Weights of a small image classifier.
Model: arch resnet, norm batchnorm, activation gelu, depths [2, 5, 5], widths [64, 112, 192].
Training: nadamw at rate 0.0015, 16700 steps, batches of 256, held-out accuracy 100%.
Data: trained on analogue clock faces, 195000 training examples.
Rows from block 4 of a small image classifier, named by matrix and row number. Rows with one number belong to one channel. Each number is 128 + 32 x the weight over its row's rms, rounded and kept within 0 to 255. All counts start at 0. Numbers have three digits each. After the name is the row's rms in percent of the matrix's.
Before each channel's rows are labels from the 100 images, of 14848, where the channel reaches its highest value: "lies over" is the class under the peak. Only what is clearly more common there than usual is listed. The data: analogue clock faces.
# convs0: first 3x3 conv (model.blocks.4.convs.0.weight, 112x112x3x3, each kernel summed), inputs 56-111
# convs1: second 3x3 conv (model.blocks.4.convs.1.weight, 112x112x3x3, transposed, each kernel summed), outputs 56-111

lies over: minute hand
convs0.81 097:154158109169117148111150123068094127169115136102182111147109089135060103089120091077108160111124124168150118107135138162185078149087107098122104153139115129132137083093
convs1.81 081:152131162115202145135128120100132125017157135156120150133133094046154095029146164158179096117108126131144141094195114159099172129127127088135110112099157117152148138170

lies over: hour hand
convs0.50 093:126089137169111128169180089104108113107114167081125081142119153096059120095093102089110127126152073100110092132099105190165091125105113067118092092100171110105102151102
convs1.50 082:171123164069144159073120132116129135124175144126085159142091144115132112121141095137048157130152135120167163137144132130132106160127121104117166170119131139027162175173

lies over: hour hand
convs0.104 088:143163112188167083109073122108139133091071129114125106102168079105043148117110092099171124135057149110065060113075146149107101114168075149082101150143089113145149132193
convs1.104 112:112113090085116114114124090126146122123134133210111117096100115110144147150165134255102146104111133093096059081125131143143134119133082126053106109125136154073140200141

lies over: minute hand
convs0.92 104:125164097111106131148118090131131126142185056125107158058125088151121111100165081151110131123113188116133144111138132123153141119093151079117073128174126207131137123144
convs1.92 098:117084150191192125195152150104118124144040093116142138192107186119101167125106204155139163085109114071109128109128180106161109148117155117143112172073102139132144140113

lies over: minute hand; hour hand
convs0.20 113:094073128111120156110117125137155195090129142124175068119091104106130102155040160071082113104095146096207146078163132107137144128156120097109113154098135160160114136101
convs1.20 108:078062127156104079157126093153194153126134108127055136121099089124075180119150148130143153106151156066136095059150131137149158096113137085067138114169118137087114172126

lies over: case
convs0.19 124:103133122153157120166132118121112148158106135098176128066119157114133112192129103134126060154128151103133123193107197090085144035136089175083134115121118139160111142170
convs1.19 115:168178126135152118107099128186120146088128124153151145098122119100127100056070162164165094147194083153129184100126162169095157144134133180132064115094114118100124188200

lies over: hour hand
convs0.79 114:147128104111130129095163072119133121094125105047194104084091118113090102164147107053121158079169092086105168085146159141137144125181131140186117140142098120131107124109
convs1.79 108:093123022095113167119136136133116074162140120091047106150109083156168100129151152158092151134120157171109109143101116127124158143145059129122051137160106154211114085136

lies over: backdrop
convs0.102 093:117111139160093125109094174150109133140130159117129154094146105127118096170124081121140063123091163093154069069077127140094085135156188078092106137114120121109124146160
convs1.102 131:085147114157126177072152107131129040118120107121126190113111122116149126154108096167182143134122096125148082058195124156089091112120115060188124144066101141182136115179

lies over: hour hand
convs0.44 079:139152124094165082135084063135145093100112118163150130108110088089181112139138100106085131156039147115172094033119098118133118133084101064088055168144118127126148094132
convs1.44 096:142149143148185149117142157091126106159102122161173155138108149118143176110091097255079124080133117100124098057162182154148108126172071111148124080138121146101102156141

lies over: hour hand
convs0.1 105:091079114187156160116073057092115109152105111124100101123124114081171057137097134041144087108107129099146092144077101119183113120115123085097095145090113152144128115116
convs1.1 100:115153142108089148106157160143127161175174111151068109121121107092145097127196147090102203088094117132165086124101125113095157153090105099110130101125175143102136095137

lies over: face; hour hand
convs0.76 072:127115135228102103145110124135149136124098125171145120108084126094082123118109093128140089089062092170067099175134099160094109145118199166089132168126153102146167102082
convs1.76 089:137120172101149163002123098142131121165139177123124151140151151093142127104080107170131136104181028098146127163117118154091130102165121073174107102091151105086134110190

lies over: hour hand
convs0.73 092:114105100165115133132126072107103111099118080123132160114142144111090133046110116074148150141118130014124090141089177121146135104070117083075099099098048095087119110092
convs1.73 090:112113129087058103151121105158054080137133090139123119179101131137105196191134112082070113117081100136105115173151144079185151140102115150163137193094161128177108148102

lies over: hour hand
convs0.103 098:054093120134131106113084138154120118095116088147130133128160064133084121140146087119165137165124096110159102129138163106164087124100092087077062085101096115106121141086
convs1.103 105:152163166140135128118134156167119127109110153113140120118124188095132079128145164124126152142095162106116099115159168108093164144124111107154129179186102050143064151079

lies over: minute hand
convs0.34 089:143110092159137132145109099092153093114126157135098072134064112120100134182112133119142096082109159081141115090119129138137049166146120090075126088106115147143059200073
convs1.34 110:091118095130154130132159113162145161138043109133110183102133129095167127091146148077098139162140117100147143098175116136115150114098079135131126101126111171154138174116

lies over: minute hand
convs0.36 100:134168111115072027124087113128104133082122153106149132098105090094122149144168079111122114073097101121124116054116162147135136106116143106126080112132113116089141150112
convs1.36 097:136136167119064131158113140100188194131137145081123135096127118099130112092131147086095137111160115144117067022173123114134122135126104164115179129132136146136146152121

lies over: minute hand
convs0.70 097:120157097129111119120090138132133166114159140117116121069100093131119117148101118130185131187097140149148091098111162118218099128164152076119083101140128083073102156082
convs1.70 109:132099125166136141124159111132143214103095140177102114133142123156167151121135142084050142144111090101155133125159121095122136164118158090137146156089138112135111089122

lies over: minute hand
convs0.16 082:123080137156115120142143064107133128154127116105135086088106084081158101119088125124126057133116138130098109124151096139128118111096057124053112111069050150089105156142
convs1.16 083:144102136071103146090138150162141155093106141127169108094122105108143146149122173161152173179120114111152089092134137105099106174172112086108158151161090077160128126129

lies over: minute hand
convs0.66 084:100136139116077134131100170090161030115092102167108123117161133096122156143147116105101167112081084074076112070156122149186143129173078161102055173147135099127105158114
convs1.66 098:132110112151194125142117136227126127155171129154137078174115126206135165141152124172096134124147098165140091063103150124149114127121095148113188117140115138124188137082

lies over: minute hand
convs0.60 119:149134182127100147096183138096138095112112036087133104180088058148146155156089179160097155103149119128085119031134103139157129207096111101162139121130151130112126107069
convs1.60 093:127129062063184095098136127149158136091126114103085131152118050085126089150096099113139197084154159117153148188103130157110107086080073124083090129155132119153154091132

lies over: minute hand
convs0.106 079:112144119166103083123110114112099162100085102071137153101107126079108150115095108086106160138111106142186107139122149148206150059119121083109102107090065118209128103150
convs1.106 100:112030121122200087084167125155111153120126076082136112109149178151098225169129164116091115156143151062148105154098117114153119117126182140116131129128150137121163148148

lies over: hour hand; minute hand
convs0.23 101:143120111181101117178116116081101072118096158116092105110086121127108077072181102106078156128108107129123117052072179147111113129066154072116103147108108098126113109180
convs1.23 100:075124159104140165100130099131175153114136154132149114216149118122123092105096077166166124140118113143129180031149154147118074138173093117133138121091148158106126140212

lies over: hour hand
convs0.75 099:151079137074126117104116054110155163128127144053154092117070160102167049138123090111111130162153083138143162093142149140114101134100137079126109143093086087111103119142
convs1.75 091:117098104127114109109132094149169108116188160193062065134100134123102126099116066168166166144183175143135115106072129150124144074138099127149097104136110176102094122162

lies over: minute hand
convs0.93 079:140151147158088080097160134121098087125100104137180148105166145069104080098151082093115155126113099136071129137152210176191124140104081158122092121126119117126122126118
convs1.93 104:137089166132111152114101110124153139132174106245152174095095104160147116142105158101150129107090092202117174152152126078134114128144122121124157134142109076066169132148

lies over: minute hand
convs0.111 096:164122104156126080121201126090171056089102093058160086144090176161155105124109114179139154129152115127194155088116127143113148112103169114192164138148120132070133160130
convs1.111 084:114122139123118213155091104122154170112139127107151164122114149111166137067103091164149120116161139136152118142119118183154167109110093102179082109201113136130151118103

lies over: minute hand
convs0.62 089:129079149161139169189108114118134166152143085132031121128129108127150138164129128147105140078143132117121119140129073137153079153202121153109110111116174179136181089141
convs1.62 084:140116124104116091076109113154106120089197098117156148086101140121160170121124156104126140165075094129175093132108108120186122111126143160107158139150207096108123221157

lies over: minute hand; hour hand
convs0.61 118:126159109181158142121121110105125130067108139102128104191078159129142148098123180128125205159152107121144123111119101228169128161134117128164197199104123129140087082078
convs1.61 106:143092086084136169113118135131112154131111144134077134170100095122116136145101070103093064140138142117134185232093194157160094135068109183067067054109125153155154102120

lies over: hour hand
convs0.67 120:110137084120126129146170063098177191128125135122145155116122112124171115139115116067116072104115096112183067112088102121122127124104130050116128137009087133106076090126
convs1.67 114:120126072138097122071131139161255121087143092142072123187117110119085132118048129190130136077115108113113134085086134141114087119111149072142124121188096120106122109135

lies over: hour hand
convs0.5 088:138107100170201142117132088100154137077111152106088125148113151069147119136104108088115143118106114134056157151108010202163152153133079146084115159070170100148093115108
convs1.5 077:101165104091173132086165165136134156070121157133147156128142166150131149141137128171130136121088053122151169072157126144147077124120080117121147112124178167117162147165

lies over: minute hand
convs0.110 099:130099082130099091123161106131167152185119152090068130113142122114120193138102136117099085094117141136094094119106077174153142093077135087170063099132173103098122156068
convs1.110 086:075140138090126135087145094113182169099128128056147138112097146083138163127097127134124115129132067096167126126118085144151109113102165165092151153127097083127152185187

lies over: minute hand
convs0.65 088:103096129167137166178133130153094133122133114108181094086098102120088101127081114098090111108071081145140149129098124104172134086157129122141092127092120115155110152120
convs1.65 105:168146145145156143083131133122126152116091154185128197093134122145207123134136171103139148142099074135149144108098126109107081139109137133134085152100085121027129169160

lies over: backdrop
convs0.95 122:115105179181169146165064121138135103111083132131105149114124088105114108147118159117148120098126084142132081107024172139161096099132082102086097135076128088121120122190
convs1.95 121:115131191120106164168181109083115189135132133150151193174116137127129162131076137145162138092153050119135089062128127142159141188114068125137180157154115185091157130161

lies over: minute hand
convs0.82 081:106152097118122106126114177185148116129121075202108127075036107164087097128111107137088118127142054110106112090115183144162110080150159147145125126145137147125106174131
convs1.82 095:138072139163127149145113142179164088190070118179127204119193146164083133107120141098119145123131190121112084140118176137153140167140125130127149159104121126138142142120

lies over: minute hand
convs0.4 108:134105073115075093079115079142094169151149081074124168063161131116071121078131088116150145148136089119142095077132144154153156089162101147123100081124130116114110160123
convs1.4 097:082107166161167061124134112165118163075075089121104182113148129136093159159069173123132113170105132102151176098086143120144077161117090119114121152094071092129143151151

lies over: minute hand
convs0.64 100:106116195118150097132148140113101171198135128138123129079159082087113148152193128081136109141132162105078105100131160136152166143156121114100140071151120120189116112116
convs1.64 122:171114164179081093152139182181113183105128126122149144165122110132112132145061100128128146090089066149108121092150144089138089128103166140152140157093115119080169118123

lies over: case
convs0.108 114:140136112145086045093086117163131110092118058094088146098164123111101073102128099094115123118110131132123158104155117123108059114082132097117081119118077094114205139106
convs1.108 114:123146105109158081135145159157142127114098131119109088121148086099108142116161158161145128125111095114101126119136109097141071107130161130058144144059068104183128199130

lies over: hour hand; minute hand
convs0.11 090:121081067113131124092139074074110153097147103107181137112136090044092124156156111118143122120127118086148123043145116169097143193122171102151123153098115136126116142111
convs1.11 092:117159074080156086139137152171106148090129102109109125141094093180087126136136095167140125208105149123142112117126180149136127109142129081115121135155124142136087114135

lies over: minute hand
convs0.86 083:151102134149129136173102074121094119074143153121165157096137090145090146066083111131135101145122060133132076104087149144162156121135066120110077118150127112098098167084
convs1.86 102:099151161139115219098148101107131092115145113133145130155058113125135147103098095134144105145094136117132090129174082134169123119130132128199115182102099112100152147195

lies over: backdrop
convs0.109 115:112113178194171129148079114191148123115109122114148103136101115167091107146126145120145044132070151171148096081114180111119104100128118109113075136137132150094079174152
convs1.109 109:137105169122106113103194133129101167116094155109090142184159080104172161123052154101129144194103064127154148070131190160154051134070148109127148150064120134163141091138

lies over: minute hand
convs0.83 093:112155119180125036115118096128126167081156143140131120134082102090100170115197124097113105109121149157122101108099127100144131081107132103095081140099108111111113136100
convs1.83 093:135083157158143118082109139093190156081125110144116154081143098129124115104074153148155138120168095157099124115123069081162128109110149115107128126074136130125124147115

lies over: face; minute hand
convs0.80 114:124142114107072117135141091125131142154175144117098160120071074123145110101127147112122133104159089031139109088099083141110151131085106092076105083156101105120114213103
convs1.80 100:131171077132125122119108141141095104136090165116154125154144101123119098163139139085088091112160174113147163162129119176159105126129129136119108141132126144135024153118

lies over: minute hand
convs0.43 102:118123085065174123135155090106104126113133145116166134098102127040131111151102095064143074162079124106140071128151088115159097119094082036095138159123160128129124096144
convs1.43 108:129103132138124151159124128138130162123153092173134133117140150169105139145144154164115147201096118116163154100154134167130101104178096083136104022094156157090145172157

lies over: hour hand
convs0.17 098:137137129190154101162152119127134084092101041171142158117118070133103152096134111146105146082117177110123100161156135122138125112058193121143145117136125124129118114156
convs1.17 085:123093125140093128079142144166142139136176067145151144086075116126098150036119145120110103109156134123215100191134111171134094110134116148089116118166133145130201112136

lies over: hour hand
convs0.51 093:109060158137078150107122108153108112140096088109085112144109086086061127177105153101084114147097128087115175106139140137123151114116120161054088171117085117161153184129
convs1.51 081:129106095094100052142134192109111095081104188127137144140121091113166172145175155076164215157178150130129099050144117195196109110118125110094170105142141126113080168132